config = dict(
    translate=0.06,
    num_classes=256,
    avg_pool_shortcut=True,
    init='kaiming_normal',
    lr=0.0013,
    eps=1e-08,
    merge_dims=False,
    adamw_lr_other_params=0.0024,
    epochs=8.1,
    lr_schedule='cosine',
)
Rows from block 10, named by matrix and row number. Rows with one number belong to one channel. Each number is 128 + 32 x the weight over its row's rms, rounded and kept within 0 to 255. All counts start at 0. Numbers have three digits each.
# convs0: first 3x3 conv (model.blocks.10.convs.0.weight, 64x64x3x3), inputs 45-49, a 3x3 kernel for each
# convs1: second 3x3 conv (model.blocks.10.convs.1.weight, 64x64x3x3, transposed), outputs 45-49, a 3x3 kernel for each
convs0.0:146152093138082111127195203122131103143155135112128089138117127150161111163170115197104137143098067120118113114198148181216138156082098
convs0.1:084147114132107146164102113105116128132128116119185071159122166130151119119126137108167172111040179130125123044143180058158110118166101
convs0.2:095150165070123163098115169133109102084133104173127142102086132132117141166149115129173115081177096188093100112110081098112136144179098
convs0.3:150121123124133126171128146184112147149112128130121084128141085128076073165042142159179090133140100170137142119070136058159127187103102
convs0.4:114106058119147070142125154120134107134130117188116085117137098133134127131165121131152163176128163114092043107070152093107135096155094
convs0.5:124052143132115161125147127135119100083104180080062133153111136135163131099112175144119115113099116136193109123117110126079096132150162
convs0.6:134074160128133131106133108159141150153118120069118121096117134121113139097128111141145171200101114105157132091125127102098133153144162
convs0.7:156134050171157164137156097116130150151131137168126119136109148127139175136167148158197109130139149085115150125088190134137110160138106
convs0.8:086124126094118155051153135043166188103135128107099121119106188127073185074085131151141094149175081127168135176090197120173145081142158
convs0.9:160135128166106071167164087140148101127223161095217131161201141142145130109172095157118136155137089146141080208185121147143121138036130
convs0.10:101152212193145168151086047128150110136107113118125057129124121116088178167162164201172077114112068084104157055227196078184134178145093
convs0.11:125090097105098110084110130102105119137129105091110125122156143178160121188199119091168119070127178090141178083120113135107124135050113
convs0.12:110120093076148120055105163135172198163174126097076173134181097124134123138114129133206100163160096148157136120036084074085137061098103
convs0.13:065138100141188084111167111143153183127149160097114151135124103123161103186159126082121176169092143116099074121082163130219175155163088
convs0.14:173113104138090124120154086116098101132104136108086080130162064111124142131107165106076086105149141147150107157078102119182113101148162
convs0.15:115133158121163111106122155171112088148136122149179144183104140111162114097101154162137089128098093106138125104119100149190072160179119
convs0.16:140160057173134115073164200113107188144123101183138106099119163160084121146107153182082085143201115096182214098139132090076129113103099
convs0.17:065164164078169151121123081080165121080202142101113175092118172111167164111109146083061123146139082172192116067137108190203201118117129
convs0.18:128168198140183092118072160110133108150109169133115097091056174110130181107146175123112099135127159126094111125100168056112139171158102
convs0.19:112121169148141130136101077150172122107182150138145144163140131086127131101137128066135140123122111202087153128107113124142136110067151
convs0.20:142142134050084144170125109165170109092155120137079124112105152112079165101071125106108104144151099186152113170093084184079106137138178
convs0.21:148114130108066152109184105156074122068155125118075068158107085138080135128127136146128111101162151109132114135172095148117145084150114
convs0.22:148119124105122135122098057170162113123120126195154113130143122125104095145163104115157090162109148097048161111113117140205163100112061
convs0.23:104157167141105128080141093075117147085145135137094146142144163144142157158115156194176088086090108185141111042124091220146249085115087
convs0.24:113104162084169155092148165129171103193076137099119086108068134094140111165089133140149089168171144106135155158159165115152147155123106
convs0.25:153184110099118136121134109153093070116177050193132135186201127106126124116075135101074154128137085144157122065155184119137116124103112
convs0.26:100158094099170150072085096073087129124103090117133134115145091075114084124146207086157167140158141198166135116149125103124065099183210
convs0.27:121170103018146211072176194115137150107141168112114139107089139129113134126129121059103188096118131107123125167111098172107082189075128
convs0.28:103091186170144128116137129159132166117078118045133131118190121151103083148125121118077180146142167100178076121161188054149214156204093
convs0.29:148106129151138137150131168122115116133111132121096073118184167091110138098128117137177185102200162146137072173165133159125153148112083
convs0.30:121141175102129175170108062158118131079103114104106075124170157059136165155095142123092171112130162113124102205127096192088019089114130
convs0.31:109158128202123105119105143075129157157162069079114058088190108085204109094195180085170136118152149160116130140125104124122118086151122
convs0.32:111125066076128162084074101159182118136168117124151128066082134114165150088170079085187158074131116124171134130172163161137105150114070
convs0.33:127137176068177189059154077065160113080133127107135140119092107165086115175111134091124189182149114127091107118071094083106127165191165
convs0.34:150102123161114153099126138127059172085082157149032127153120159146173087127098093126175144135138157108111152141100086171138136109123101
convs0.35:134124193112103114156103138153063150086141145138116158157136104112134115157140143136117175134192151128158178147166153100164164081123137
convs0.36:045136139135115096114155133118139132074151079141171081136078145149118115165112113159067122166110094137124085091114142126133154108126156
convs0.37:132167175115114139132149159125111136153112142136148156083134077148159128108100153068127195119163107144131110153203129124141196095067091
convs0.38:102172057134134085080166137130124129122114125186099146111102093132144114157131111136105048178119118141154090075061104141202205085096094
convs0.39:037096170183167104173178146197099069172086091156140071118156118128162114127117139139165138094146186098091115153140142071079053179185139
convs0.40:213137151134061178125066135173096183118145098135075079078075129119075062154127099039138198109137138086133189138138064109170196103101174
convs0.41:093138127099140122141124154117166118102170145183168193169165155120132110093126145132135180043169190147152129080080172127031161179044079
convs0.42:109133117126157124135133119076129124099175122068193160137140135212160142144126132176101121156132105130124071133061169093125144176143109
convs0.43:124154154115127115121095130167144133102113116113107077225143101141140128145147101162116131134138088145132141155158131174087112116147174
convs0.44:107120199114136164095072144182159132183118045212127070225114120137117105165126098172101123154134114119154117137151110037136128089143149
convs0.45:103090088166172063155085111130115116103069117098173161149136134135096137129085126078143090120114085183112100143067099059142159080144178
convs0.46:134115169083131154138186144057139111125143127187144107181133074198105064182108088175149146111149118114069121154078119137122152150181137
convs0.47:115148178098171098144105133155147092118064156080148114131105138101119129116145140148140127172125089099108155146184104152130138110095123
convs0.48:121175077112056110104143154139099192082135163110079107103163161155090078164133096089153147131088110150121166083117064136101153156144143
convs0.49:104177154103097078119109103126114131110146115140151159112117094098115156154155197126044143106144181130145140113141094164163126122121084
convs0.50:161157132155088113164122037108096132170212166096107135183100099107108104097122128172091115109122129094093103121135119108124128103136130
convs0.51:159046145156126064180138081053099214082067188117063128147090099177137072128145131109136190134093156158127104188087143114181092103131174
convs0.52:154126126139061063154087118124134116154117156147126129105109130102139120125107107081105168122062116104173143103090069130139161068121106
convs0.53:118144130211121113111102129130135127097097135192114158084124127075101178148120149107132102058070197184080086148213090122150101075150089
convs0.54:089119144194103114128175067140183083107090174148100104219145136110128113121102118135157114140126146110117114139129123111112111105117128
convs0.55:150143151185180143132143103149206119167126139160153151093137139095129083145124092150095131129082143141031092061107107109156103111119096
convs0.56:084159140130083096096143084152124112067147149113118128098099139161146130138147130138135165140157090137116155142115107157147074059111100
convs0.57:120105080124106128127139138169189162136102123146157159117121190147122060100081118126114157102156156100131143176183100080133031137124133
convs0.58:121120089181152145160097146107162154127097126127140127175115070177141095133127082120133126141134115148091046090171157126144092108160126
convs0.59:130152132132190149145104095138117182163185133165110120129111109137185148185117102159148121191139138104158088115092107115096158117120136
convs0.60:106091106125159158093136106155104156122146060110129116133091141112116063124098148158066086147134104095161151083132130099082124154186162
convs0.61:160122074164149083138134163103105143085159198109083131145102132093156168147110152123178132159132098147177125098126163168150114145090126
convs0.62:099126124118207096130145145106120107154122134129145137148115131174082156144113092166136154194191123100202111126126098147086132108098163
convs0.63:115094121172118109058127146168124159176129115102088143180148161159114091139100092135079126099110115142122133111117106173174131144101075
convs1.0:124199123107081121128139131113100121125111187158131064141101142100092096134080139060112134130156113085141108197178152099070128056130159
convs1.1:128096121198109190156132108129151159104134141136130134156131137137136138107076108168147135112187052133168126121106119069135204113130089
convs1.2:138157155139091114150139098132142155120112108148137139106132145078111090101137091114153109103113146145110126137101103124106064110109156
convs1.3:163151142094135163170150167143130050142126111126098085139119121118125148109145149176148106218151161153091158151150168133122112195086111
convs1.4:196114181104173173158145122108136140112122109101139097155093170143129158113139135112139094156112142127148119137100106151167105143145122
convs1.5:172082151170103086130134143077163107143150122133091141127117144166113143171179075178126140162142132104120119153142081083101175144154103
convs1.6:112146145077136137163115105201154150138126142159111158121172065094153117145087135118113131093165113115163089125137161090130146174108180
convs1.7:086101143166141149115150107160085156131133184098152105153110062088155167114094133141157133142137137161080104145203118195111184131141072
convs1.8:164109131135153123154148117119135143130148120155156124166213107143125134159129111177169121227175109183159144150093135137062092130127179
convs1.9:111185129106060167174081127119166077092212135109144092135114149157149124133125109129133139153079122083170132104175149081102093143095127
convs1.10:113165128132165163174165157132097099103087098091136130131105067121172126088114138133138142125132156158134127149131042149101110109133153
convs1.11:191094135120107133135097157164169142136143166079128173112116084170104103123072137140168126141174134121140250178098069153145119149189104
convs1.12:215112111148147097133168138187093109195092150127164126083097121175187132139115158172119117191045063188070093124099099124136138098137183
convs1.13:145148059115191121153140107142083170090141063150112100130134101121111213144136131182154143082178153063097147093063148034176190110082119
convs1.14:094141112108116141136096137139107199193085092144114133132161082114046144127153153166143107123124143159123117062063100181108190169126072
convs1.15:189105130101121095130118129106125194176109100107157189133129121190165185094131115054113135100112069145142120154071124107144156098063105
convs1.16:159111067122131092041103151180152182146154111181138116090131101100122038100083129142132116158138147163171122167133137134130082097082068
convs1.17:139104127143177144092109103171129071087160083138177128115120135112160172131057103154127131142092130186168098064156170137177101120134115
convs1.18:092108105100179155166138094106156106144127129095152156106116134068139118110141125064111131128148098065088107160153216107168081149163191
convs1.19:066090200099094147137115080169142144136135121115146123152153187139115135127119089113092106113154095104199144135079101136171170118179178
convs1.20:137160177118137102132155136152106147143110140139144125087193178154137158147152149138125156194125076163134116170140117097106105128119123
convs1.21:086138088131148149145118103110128097121113103114118141125100126137161092141142138110091109056076118128087120086159085181109228156223151
convs1.22:129102067110116143119142107037103100124150033119123148101119106128183169160122107116147104086110142074126204151087069158111154115195079
convs1.23:103143130110093138118135066144128143116166128151160107154089144185140161173127101116094146184174137166110128074091109138129113092122165
convs1.24:145114124080127094144137156143098146154128175110148171129229104096151137103160150134066100107084074164103125084111241089135214117195184
convs1.25:158156139090132157125108206129134131132184133082154102134163195148111115123116150133093078144112094112132204082079160131121090121124132
convs1.26:037120143127132093095126130127146101128116119199109115132087151123135153146104144115075109119116127109075134081119115142113151142114067
convs1.27:122145100164103071130134129090137077204104123111122108057072129118066070081145105140148119135126157128169159148142100199000176064206178
convs1.28:111090110155141108071089120105134132156145147120122174147131158092141133122129133159118110127062123153126099073123091110129143138167211
convs1.29:165075109132129144089091124134135127106100125136127099130111104132160159106069158178121129146116123128108109212137114086169134144108102
convs1.30:078175208157171137121144124108139063096143127151160093167113124105088125113125172128102112087117111156125138114109140077112108159164102
convs1.31:167189143123154177169162191152117138137167177118179133104062130152087163125085153103160175133145123136105119118081100171164134132083108
convs1.32:117169151147171112098154134182131118128171174140101170150144162109156131162164148157121081102141173115123182062106038163143093140181134
convs1.33:079147074125141032128152093105097112103104082102160141085101111079157118104153115145122065147148142140182161128130135189148128127146132
convs1.34:139171102140086131114154143152115137128172070165146121129161156143095153137109079155206155131168163141132164125157138106117099124098091
convs1.35:100116153165134156162115133181117129136050124074095116109148096140141188130101109111106126145154145120128217133122117151107077138122080
convs1.36:181163123152198133156165141103151117091135157112124116149135086165200137146160169100141116128135105094181064107054100128099082169110147
convs1.37:106197108073110070132132127126150150103160129123150101114126148129108138172132182130099145182117125113109152170157200092070071150095182
convs1.38:124147082147154139112157109154089187130091122154123098065124079143174159113134130166136111152131098170153089063134080017163174052128123
convs1.39:123170108050127096149114099157165167107145166170157194122127159105086094160118152157163157130093143100143141135113143105135077144068116
convs1.40:109082114097093130122170159125162173121110114142080154136113074159133084135162090088116156090135124075180192149112169119126166159125089
convs1.41:157144154146132175151155138095155168106141131128137086158133073071146130122090148141146114164124112198089124159193129073140141170101132
convs1.42:180140200148142182089105170100170137151176136171178103144117124155127097127115156164144056155133115168189117165161174179139243181134159
convs1.43:090147112120132140072148134097120127119133124116102146142173142094118130122178108142119106138181061114169043177147107169076164159169146
convs1.44:156098157123075079157064117123143235108155163085129160116102070127093080132172099072193152089156147121129092084148162173134135159184093
convs1.45:141135100129152135115112173119086121120116078095110068120134087169122088107118112154113084162117114111110160118088159099128155165077101
convs1.46:143165107171145107099173145092093153089102150110127085179147101156147022134107063144133089128091146098139098122097131161114105138106142
convs1.47:089121206161120120136134090095155111120033071082150168162125167094153105143128077145153181131145161131134119132133099094084113126130076
convs1.48:191165148128126156115164122141128183181128114169142126179162091125162120154134071127151115138163126103146121137123183113094093097138148
convs1.49:078158179154123099060129083098119069132139180147138103138172154092119118119111122122122110074128131136133141133135188089140136079055066
convs1.50:052113090066143118078133149211093112125134117035105098104089138130147129124161108096110165097097098072132099152082089177169167125130165
convs1.51:156120103051099089138117158116114137180107147185113140165104176188121107158171137159095123070115147087113137107082050101169146105149089
convs1.52:136110112095113151162108140109127103133135132117069103113122149108081119143126133131046117142210194113086132136098142112104157157119137
convs1.53:115069117074125205121128116139102185147099114118115127145102169148115150109121145079150117086140115109146160101106127135163124163112124
convs1.54:098151146117147153133119105133163096142098142068125160137132107149104160111131087093063176053181089068101153118161145143127204117121064
convs1.55:149106122214134148127156113078063119164129155109160109105127140145164151130130175156179173102164128133138088138065086154139155203065103
convs1.56:111158201145156190177171094108144082177147124145101158151099136095173137098143088154168056166146123152127172113056094122146202118159155
convs1.57:142189164133134137152159139153159097105130104103180136143186169146137141106160167096131129112111136129100149124108146160088160145087102
convs1.58:101129173143129147127123108044179163120120137102129083119170126185136124137105091113131064051156087092132087127088101101142136091086139
convs1.59:127093086115165173138135142145164197084114107112104128190129107170080114147117118116145158132164102152117117068144136184141134088087142
convs1.60:123155121153114137129110105148157122062171117179132098079139224115102096121190156101143127136145158135116108077186170154180145113136220
convs1.61:122201134090189188091146130107144103174121123137180092086125102086101129072116124182078133132085101120130187176132128121118167097152178
convs1.62:161138126137163139107114096128117067107169118148111186111107063119143063103136133125097166142080123154127084099114159140125099155119153
convs1.63:114107095145145122163103156120089146131152182165164151126107033113101092089114121172089178112175092105209091152104107192149183145095222